From a checkpoint of a small image VQ-VAE.
Model: 11.7M parameters, 48-pixel images, encoder arch resnet, encoder norm layernorm, encoder activation relu, encoder widths [96, 192, 384], decoder norm groupnorm, decoder activation silu, decoder widths [64, 64, 128, 256].
Data: trained on flat shapes of many kinds, plain or patterned, on busy backdrops, 195000 training examples, 2.1 epochs.
Rows from block 8 of the encoder of a small image VQ-VAE, named by matrix and row number. Rows with one number belong to one channel. Each number is 128 + 32 x the weight over its row's rms, rounded and kept within 0 to 255. All counts start at 0. After the name is the row's rms in percent of the matrix's.
Before each channel's rows are labels from the 100 images, of 14976, where the channel reaches its highest value: "strongest on" is what is common among them; "colour at peak" is the nearest of a few named colours to the mean colour under the peak. Only what is clearly more common there than usual is listed. The data: flat shapes of many kinds, plain or patterned, on busy backdrops.
# convs0: first 3x3 conv (encoder.blocks.8.convs.0.weight, 384x384x3x3, each kernel summed), inputs 96-191
# convs1: second 3x3 conv (encoder.blocks.8.convs.1.weight, 384x384x3x3, transposed, each kernel summed), outputs 96-191

strongest on: red shape; its colour: red
colour at peak: red
convs0.6 091 [171 115 148 134  99  82 125 133 167 180 156 132  97  86 151 169 108 157  54  80 153 136 172  88 157 158 107 169  61  88 183 139 118 114 143 170 147 105 145 135 139 149 144 159 123 126 165 189 187 121 103 103 128  84 168 114  87  84  55 175 122 113 170 208  78  67 140 109 128 144 159 181 141 143  95 125 101 162 112 133 127 122 122 152 108 134 107 166 146 169  90  87 106 117 211 128]
convs1.6 105 [166 156  92 139 173 184 170 169 107  46  60 108 147 143 164 113 151 103 162 124  73 119 157 144  71 146 198 127  74 182  49 122 137 110  98 145 136 126 152 162 120 142 137 159 161 130 100 102  88 144 107 124 168 102 138 116 110 126 109 107 124 148  90  96 139 168 179  97 175 201 127 151 145  83 121 155 124  86 143  65 164 123 151 180 139 139 162 157 154 148 129 140 160 170 123  85]

strongest on: red shape
colour at peak: brown; black
convs0.89 099 [114 131 165 163 103 163 105 133 127 176 124 138 131 172 123 120 131  88 136 123 134 153 121 152 105 180 156 166 138 102 134 168 102  76 168 173 129 134 144 123 170 156  96  97  76 116 100 121 154  86 101 114  90 110  90 172 139 117 169 143 180  66  70 135 113 166 127 119 162 133 169 181 113  97 130 145 134 140 151 162 108 111 143 100 117  94 156 101 128  91  88 109 138 145 143  94]
convs1.89 109 [178  96 162 102 147  89 126 168 167 148 133 173 146 145 162 162 161 115 148 224 109 145  78 142 100 109 126 140 146 185 166 124 131 151 104  74 157 122 132 127 116 140  91 109 140  46 100 106 100 150 152 144 145 139 143 121  96 147 153 149 111 173 150 171 157  99 127 176 139 109  97 124 115  40 142 136 120 102 106 120 218 163 159 143 116  93 179 120 121  98  71 149 131 200 130  92]

strongest on: yellow shape; its colour: yellow
colour at peak: yellow
convs0.280 089 [123  89 110 153 177 126  99 181 112 112  65 141 154 142 127 113  92 188 120 167 139 110 179  65 130 122 103 128  84 153 164 123 100 149  95 178 159  74 117 128 134  99 109 119 132 139  79 175  49 119 111  94  99 119 146 109 113 206 180 121 149 167 141 118 116 110 134 107 117 145 160  89 133 142 118 125 155 139  98 163 106 139 106 163 196 120 136 133 109 147 122 123 126 134 159  40]
convs1.280 096 [139 157 132 114  89 113 129 146 156 135 141 105 121  98 177 105 101  88 131 100 104 140 151  96 145 109 112 125 130 126 147  67 149 202 202 183 157 170  98 122 104 150  65  77 141  50 109  94  85 146 125 181 180 130 171 120  95 155 118  82 157 157 132 130 152 111 121 113  59 101 107  96 133 190 135 105 108 128 146 142 142  84 182 119 105 106 136  87 121 130 124 174 108 173 103 138]

strongest on: teal shape; blue shape; its colour: teal; its colour: blue
colour at peak: green
convs0.11 089 [150 130 113 150 133 151 123 176 213 103 102  85 188 148 120 112 121 169 132  93  69 121 119 100 161 129 103 117 160  94 176  82 156 122 140 146  86 106 139 154 126  98  73 158 128 134 102 121  98 152  84 184 143 115 140 185 109 123 114  78 161 126  97 165 128 152 115 123 118 158 139 171 147 115 146 160  91 118 171 198 169 113 125 123 148 120 119 138 105 168 145 122 102 146 114 177]
convs1.11 097 [ 98 114 113 128 124 118 129 183 109 113 158 125  84 124 173 169 129 143  87 107  95 118 130 120 129 104 146  98  95 155 105  96 174 154 145 112 146 134 117 195 164 171 121 150  86 106 129  97 125 195 182 168  67 170 117 149 134 149 123 126 198 141 133 117  78 143 123 171 100 126 120 136 116  79  94 163 124 122 139 167  64 120 173 105 154 131 118 167 122  60 187 124 123  59  81 130]

strongest on: teal shape; its colour: teal
colour at peak: green
convs0.299 094 [ 81 157 120 139 143  94 132 117  79 128 137 134 133 116 149 159  86  96 137 134 137 124 108 117 119 161  55 133 111 116 111  87  99 125 127 123  96  77  82 163 157 123 166 126 171 123 139 128 110 128  94 111 230 114 151 112 147 126 169 135 108 131 133 109 117  75  70 107 136 149 124  90 143 146 125 207 109 159 103 162 129 130 115 135 110 116 112  95 114  90 134 110  97 141 108 138]
convs1.299 107 [106  78 129 133 133  74  95 138 172 137 153 112 101 151 146 129 173 137 156 139 152 146 130  94  84 129 117 125 131  94  87 150 114 140 184  95 164 130 150 144 146 156 133 110 188 175 165 141  99  85 105 113  85 148  67 163 127 135  60 116 131 173 136 124 112 121  64 101  91 126 185 165 145 169 134  78 120 135 128 110  89 120 105 148 129 226 116 137 132 122 160 158  44 123 138 129]

strongest on: teal shape; its colour: teal
colour at peak: green
convs0.322 102 [138  92  71 152 144 160 123 160 160 166 135 151  88 155 205 112  94 100 117  83 150 146 148 168 124 159 153 143 105 152  78 161 112 135  97 166 155 177 202 115 198  82 108 114 172 149  82  76 129 148 148 102 135 158 207  82 135 179 131  85 146 157 122 140 119 162 174 145 109 123 114 136 104 111 126  90  80 156  91 149 156 167 126  87 169  96 124  92 136  92  35 179 176 130 147 129]
convs1.322 099 [145 198 114 168 150 109 136 128 104  90 150 113 134 156  90  99 126 137 116 137 124 104  59 154 130 108  56 116 119 107 131 148 117  93 141 113 153 179 125 120 145  89 138 177 160 167 199 118 114 178 123  98 166 119 105 126  97 107 148 132 131 146 152 120 170 179 146 152 153 160 186 133 129 130  95 122 114 171 129 130 186  66  83 143  73 140 145 122 121 150 173  89  56 106 106 118]

strongest on: red shape; its colour: red
colour at peak: brown
convs0.254 091 [148  82  85 203  82 158  80  86 103 106 114  88  83 122 139 106 114 171 116  73 128  63 145  52 124  94 107 102 141 203 131 151 147  96  86  77 176 121 128 130  92 144 130 144 132 148 147 123 127 108 188 130  98 138 171 143 118 177 131 190  99  81 149 167 127 106 105 153 139 147  96  72 104 191 134 111 135 117 102 167 100 143 135 110 185 199 131 147  77 143 134  78  82 118 139 114]
convs1.254 098 [168 168 106 214 188  85 154 110  50 117 154 160 153 154  84 104 136 123 120 129 112 172 126  89 130 112 166 126 101 165 157 139 118 187 150 119  77 126  91  86  78 150 124 113 132 112 175  97  89 156 132 138  56 166 128 164 132 164 127 171 150 104 135 205 118 135 117 133 127  80 141 111  57  85 137 123  88 121 104 197  99  97 124 119 154 125 125 156 112 175 124 130 112 102 116 109]

strongest on: teal shape
colour at peak: grey
convs0.351 102 [ 78 132 190 150 125 134 150 131 136 121 126 123 111 131 125 138 135  76 168 117 127 106 136 129 104 155  61  85 151 124 165  76  99 114  79  67  83 114 112 135 139  92 112 117 158 140 118 106  84 143 162 153 173 153 164 164 120 104 127 135 103  87 104  80 199 148 110  88 171 119  81 117 142 144 110 176 135 156 124 142  85 140  49 146 130 121 159 125 155 148 140 108 170 184 118 157]
convs1.351 093 [116  89  67 129 169 103 100 183 112 159 164 135 185 138  77 119 160 113 114 110 139 137 115 171 149 130  98  87 117 123  84 146 124 209 119  95 111 136 187  84 185 117  82 129  66 131 148 107 131 101 141 136 125 143 130 166 113 112 130  90  91 129 119 126 107 109  99 130 173 137 105 151 131 125 137  81 153  93 106 141 100  84 142 164  93 103  64 154 169 121 137 161 112 114 114 157]

strongest on: red shape
colour at peak: grey
convs0.352 094 [108 130 158 102  75  98 149 158 150 115 145 163 111 181 126 171 115 111 115 148 103 181 167 141 142 129  89 111 159  85 157  87 159  93 159 142 136 106 205 123 125 109 110 107 104 132  97  90 160  86 130  85  48  77 168 132 102 107 109 150 125 112 110  64 160 171 159 113 112 104 124 145 131  63 156 180 142 111 127  93 134 194  90 136 149 172 144 127 100 121 124  96 138 194 115 194]
convs1.352 103 [119 112  50  71 203  96 142  95 127 117 119 113 111 100  68 142  94 145 125 154  91 148 119 171  69 183 125 146 163  80 108 140 105 108 157 108 153 157 109 127 176 129 193 153 132 172 186  67 164  40 164 187 110  95  86 118  44 145 107  98 159 150 188  55 116  92 114 139 115  80 147  97 126 201 168 147 111 122  79 156 152 129 173  95 132 149 128  78 139  85 120 122  85 120 163 143]

strongest on: yellow shape; orange shape; its colour: yellow; its colour: orange
colour at peak: brown
convs0.345 090 [151 134 129 122 119 142  91 114  63 117 141  82 130  51 127  89 100 102 105 115 231 152 102  91  89 142 184  96 171 150 137 167 119 148 165 169 135  81 147 111 111 157 105 124  95 153 114 150  92 127 116 114  96 139 109  95 128 174 122  82  93 138  73 101 115 115 127 115 141 128 164 156 190 164 104  99 111 140  83 107 120 108 120 120 202 159  83 255 138 144  86 133  80 125 127  50]
convs1.345 099 [138 144  69 158 147 121 122 144 105 136  79  90  98 100 126 136 151 142 135  86 157 135  27  85 168 131 119 110 157 139 126 107 127 146 120 160 135 133  47 160 129 180 134  92 131  83 161 100 112  34 165  84 116 139 142 167  99 208 134 126 150 149 145 225 120 126 114 133 140 117 134 172 119 126 127 130  92 155 149  96 105  72 122 103 122 141 122 149 156 116 104  96 116  89 149 136]

strongest on: yellow shape; its colour: yellow
colour at peak: brown
convs0.56 098 [183 174 123 147 166 150  99 108  66 128 128 106 108 110 120 156 184 160 170  71 171  83 100 138 149 167 134 132 182  47 159  86 149 221 119  63 159 153 115  92  65 113  61 110 187 151  70 164 121 137 131 156 126 130 187 108 172 113 134 137 152  91 143  97 168  56 113 149  68 118 199 176 172  71 137 110 194 129 130 155 104  96 157 113 146 120 201  82 114  83 119  68 179 165  82 141]
convs1.56 103 [ 82 156 114 157 112 149  80 149 147 140 159 143 117 129 145 182 124  92 118 141 121 136 135 137 114 109 197  97 148 139 105 158 160  17 145 118 131 136 128 136 156 180 100 125 142 138 146 128 105 127 163  93  65  92  73 130 160 114 149 147 114 146 127 116 111 181  82 156 139 217 143 193 117 166  98  95 101  95 114 133 119 149 126 163 157 163  85 149 152 165 134 142 145 170 143 175]

strongest on: teal shape; its colour: teal
colour at peak: green
convs0.187 120 [ 89 168 126 157 125 173 131 108 119 199 134 122 145 116 114 150 141 113 147 160 110 151 135 135 138 100 117 180 126 145 102 148 103 134 122  85 158 125 141 124 163 106 122 138 138 109  71  92  80  99 178 197 131 132 150  83  64 102 113 140 130 156 184 211  51 148 171  94  98 132 165 201 221 115 125  91 111 122 127 175 118  67 138 178 164 153 124 220 131 120 120 127 165 132 108 191]
convs1.187 123 [138 111  90 162 140  81 128 183 167 147 166 129  66 185 100 139 112 121 168  72 131 146 156 125 105  75  99  67 156 143 151 132 119 111 156 115 102 155 124 141 113  98 161 142 137 157 169 161 114 213  86 161 109 130 126  89 175 145 137 139 132 100  90 115 122 151 114 164 126 193 146 133 118  94 158 131 142 154 161 103 115 103  95 158 147 148 150 168 121 145 155  88 111  84 101 126]

strongest on: teal shape
colour at peak: green
convs0.27 102 [163 132  94  85 133 134  67 182 132 125 153 150 168 157 115  79 136 148 126 202 119 111  86 123  55 185 154 100  85 131 142 132 145 144 160 193 125 112 169  88 132 111 142 131  82 117  96 151  82 141 162 151  98 147  89 147 119 124 125 154 102 131 141 112 162 141 139 206 155 119 147 122 163 146 149 118 191 118 112  97  84 173 126 135 171 151 109 156 111 112 150 170  93 136 197 155]
convs1.27 086 [115 102  96 173 128 107 110 128  79 139 186 124 124 182 136 157 133  83 114 167 184 108  77 122 194 106 162  94 154 159 179 140 109 150 143  53 121 147 176 179 132  58 110 139 168 177 155 178 134 140 105  77 138 112  72 142 149 120 203 131 145 140 109 133 107 125 136 196  92 134 120  48 140 127 119 176  97 138 141 167 150 135 148 127 172 151  81 131 118 174 139 117 129 138  70 134]

strongest on: yellow shape
colour at peak: pink
convs0.298 088 [124 145 119 106 165  91 159 125 161 147 179 111 180  99 142  80 128 165 177 141 146 134 149 162 131 130 142  69  67 105 149 115  67 115 124 121  74 115  96 142 126 116 149 195 113 119 100 159 121 115 127 121 143 179 176 139 153 228 190 115 129  97 137 144  79  81 135  88 102 155 111  94 141 131 141 182 124 113 146 183 138 157  69 135 115 118 155 120 173 112 118  91 182 131 103 173]
convs1.298 092 [136 113 137  61 185  88  97 145 131 152 130 132 145 183 194 144  97 179 122 170  89  68  94  95 160 112  62 119 130  62 128 118 172 107  68  73  91 145 137 128 161  32 173 123 129 150 131 126  90  86  94 146 151 113 111  85  79 181 130 186 152 184 120  99 133  63 157  66 112 143 123 118  73 162  90  81 130 148 101 110 132 122  87 131 136 139 101 131  72 140 148 142 131 123 131 119]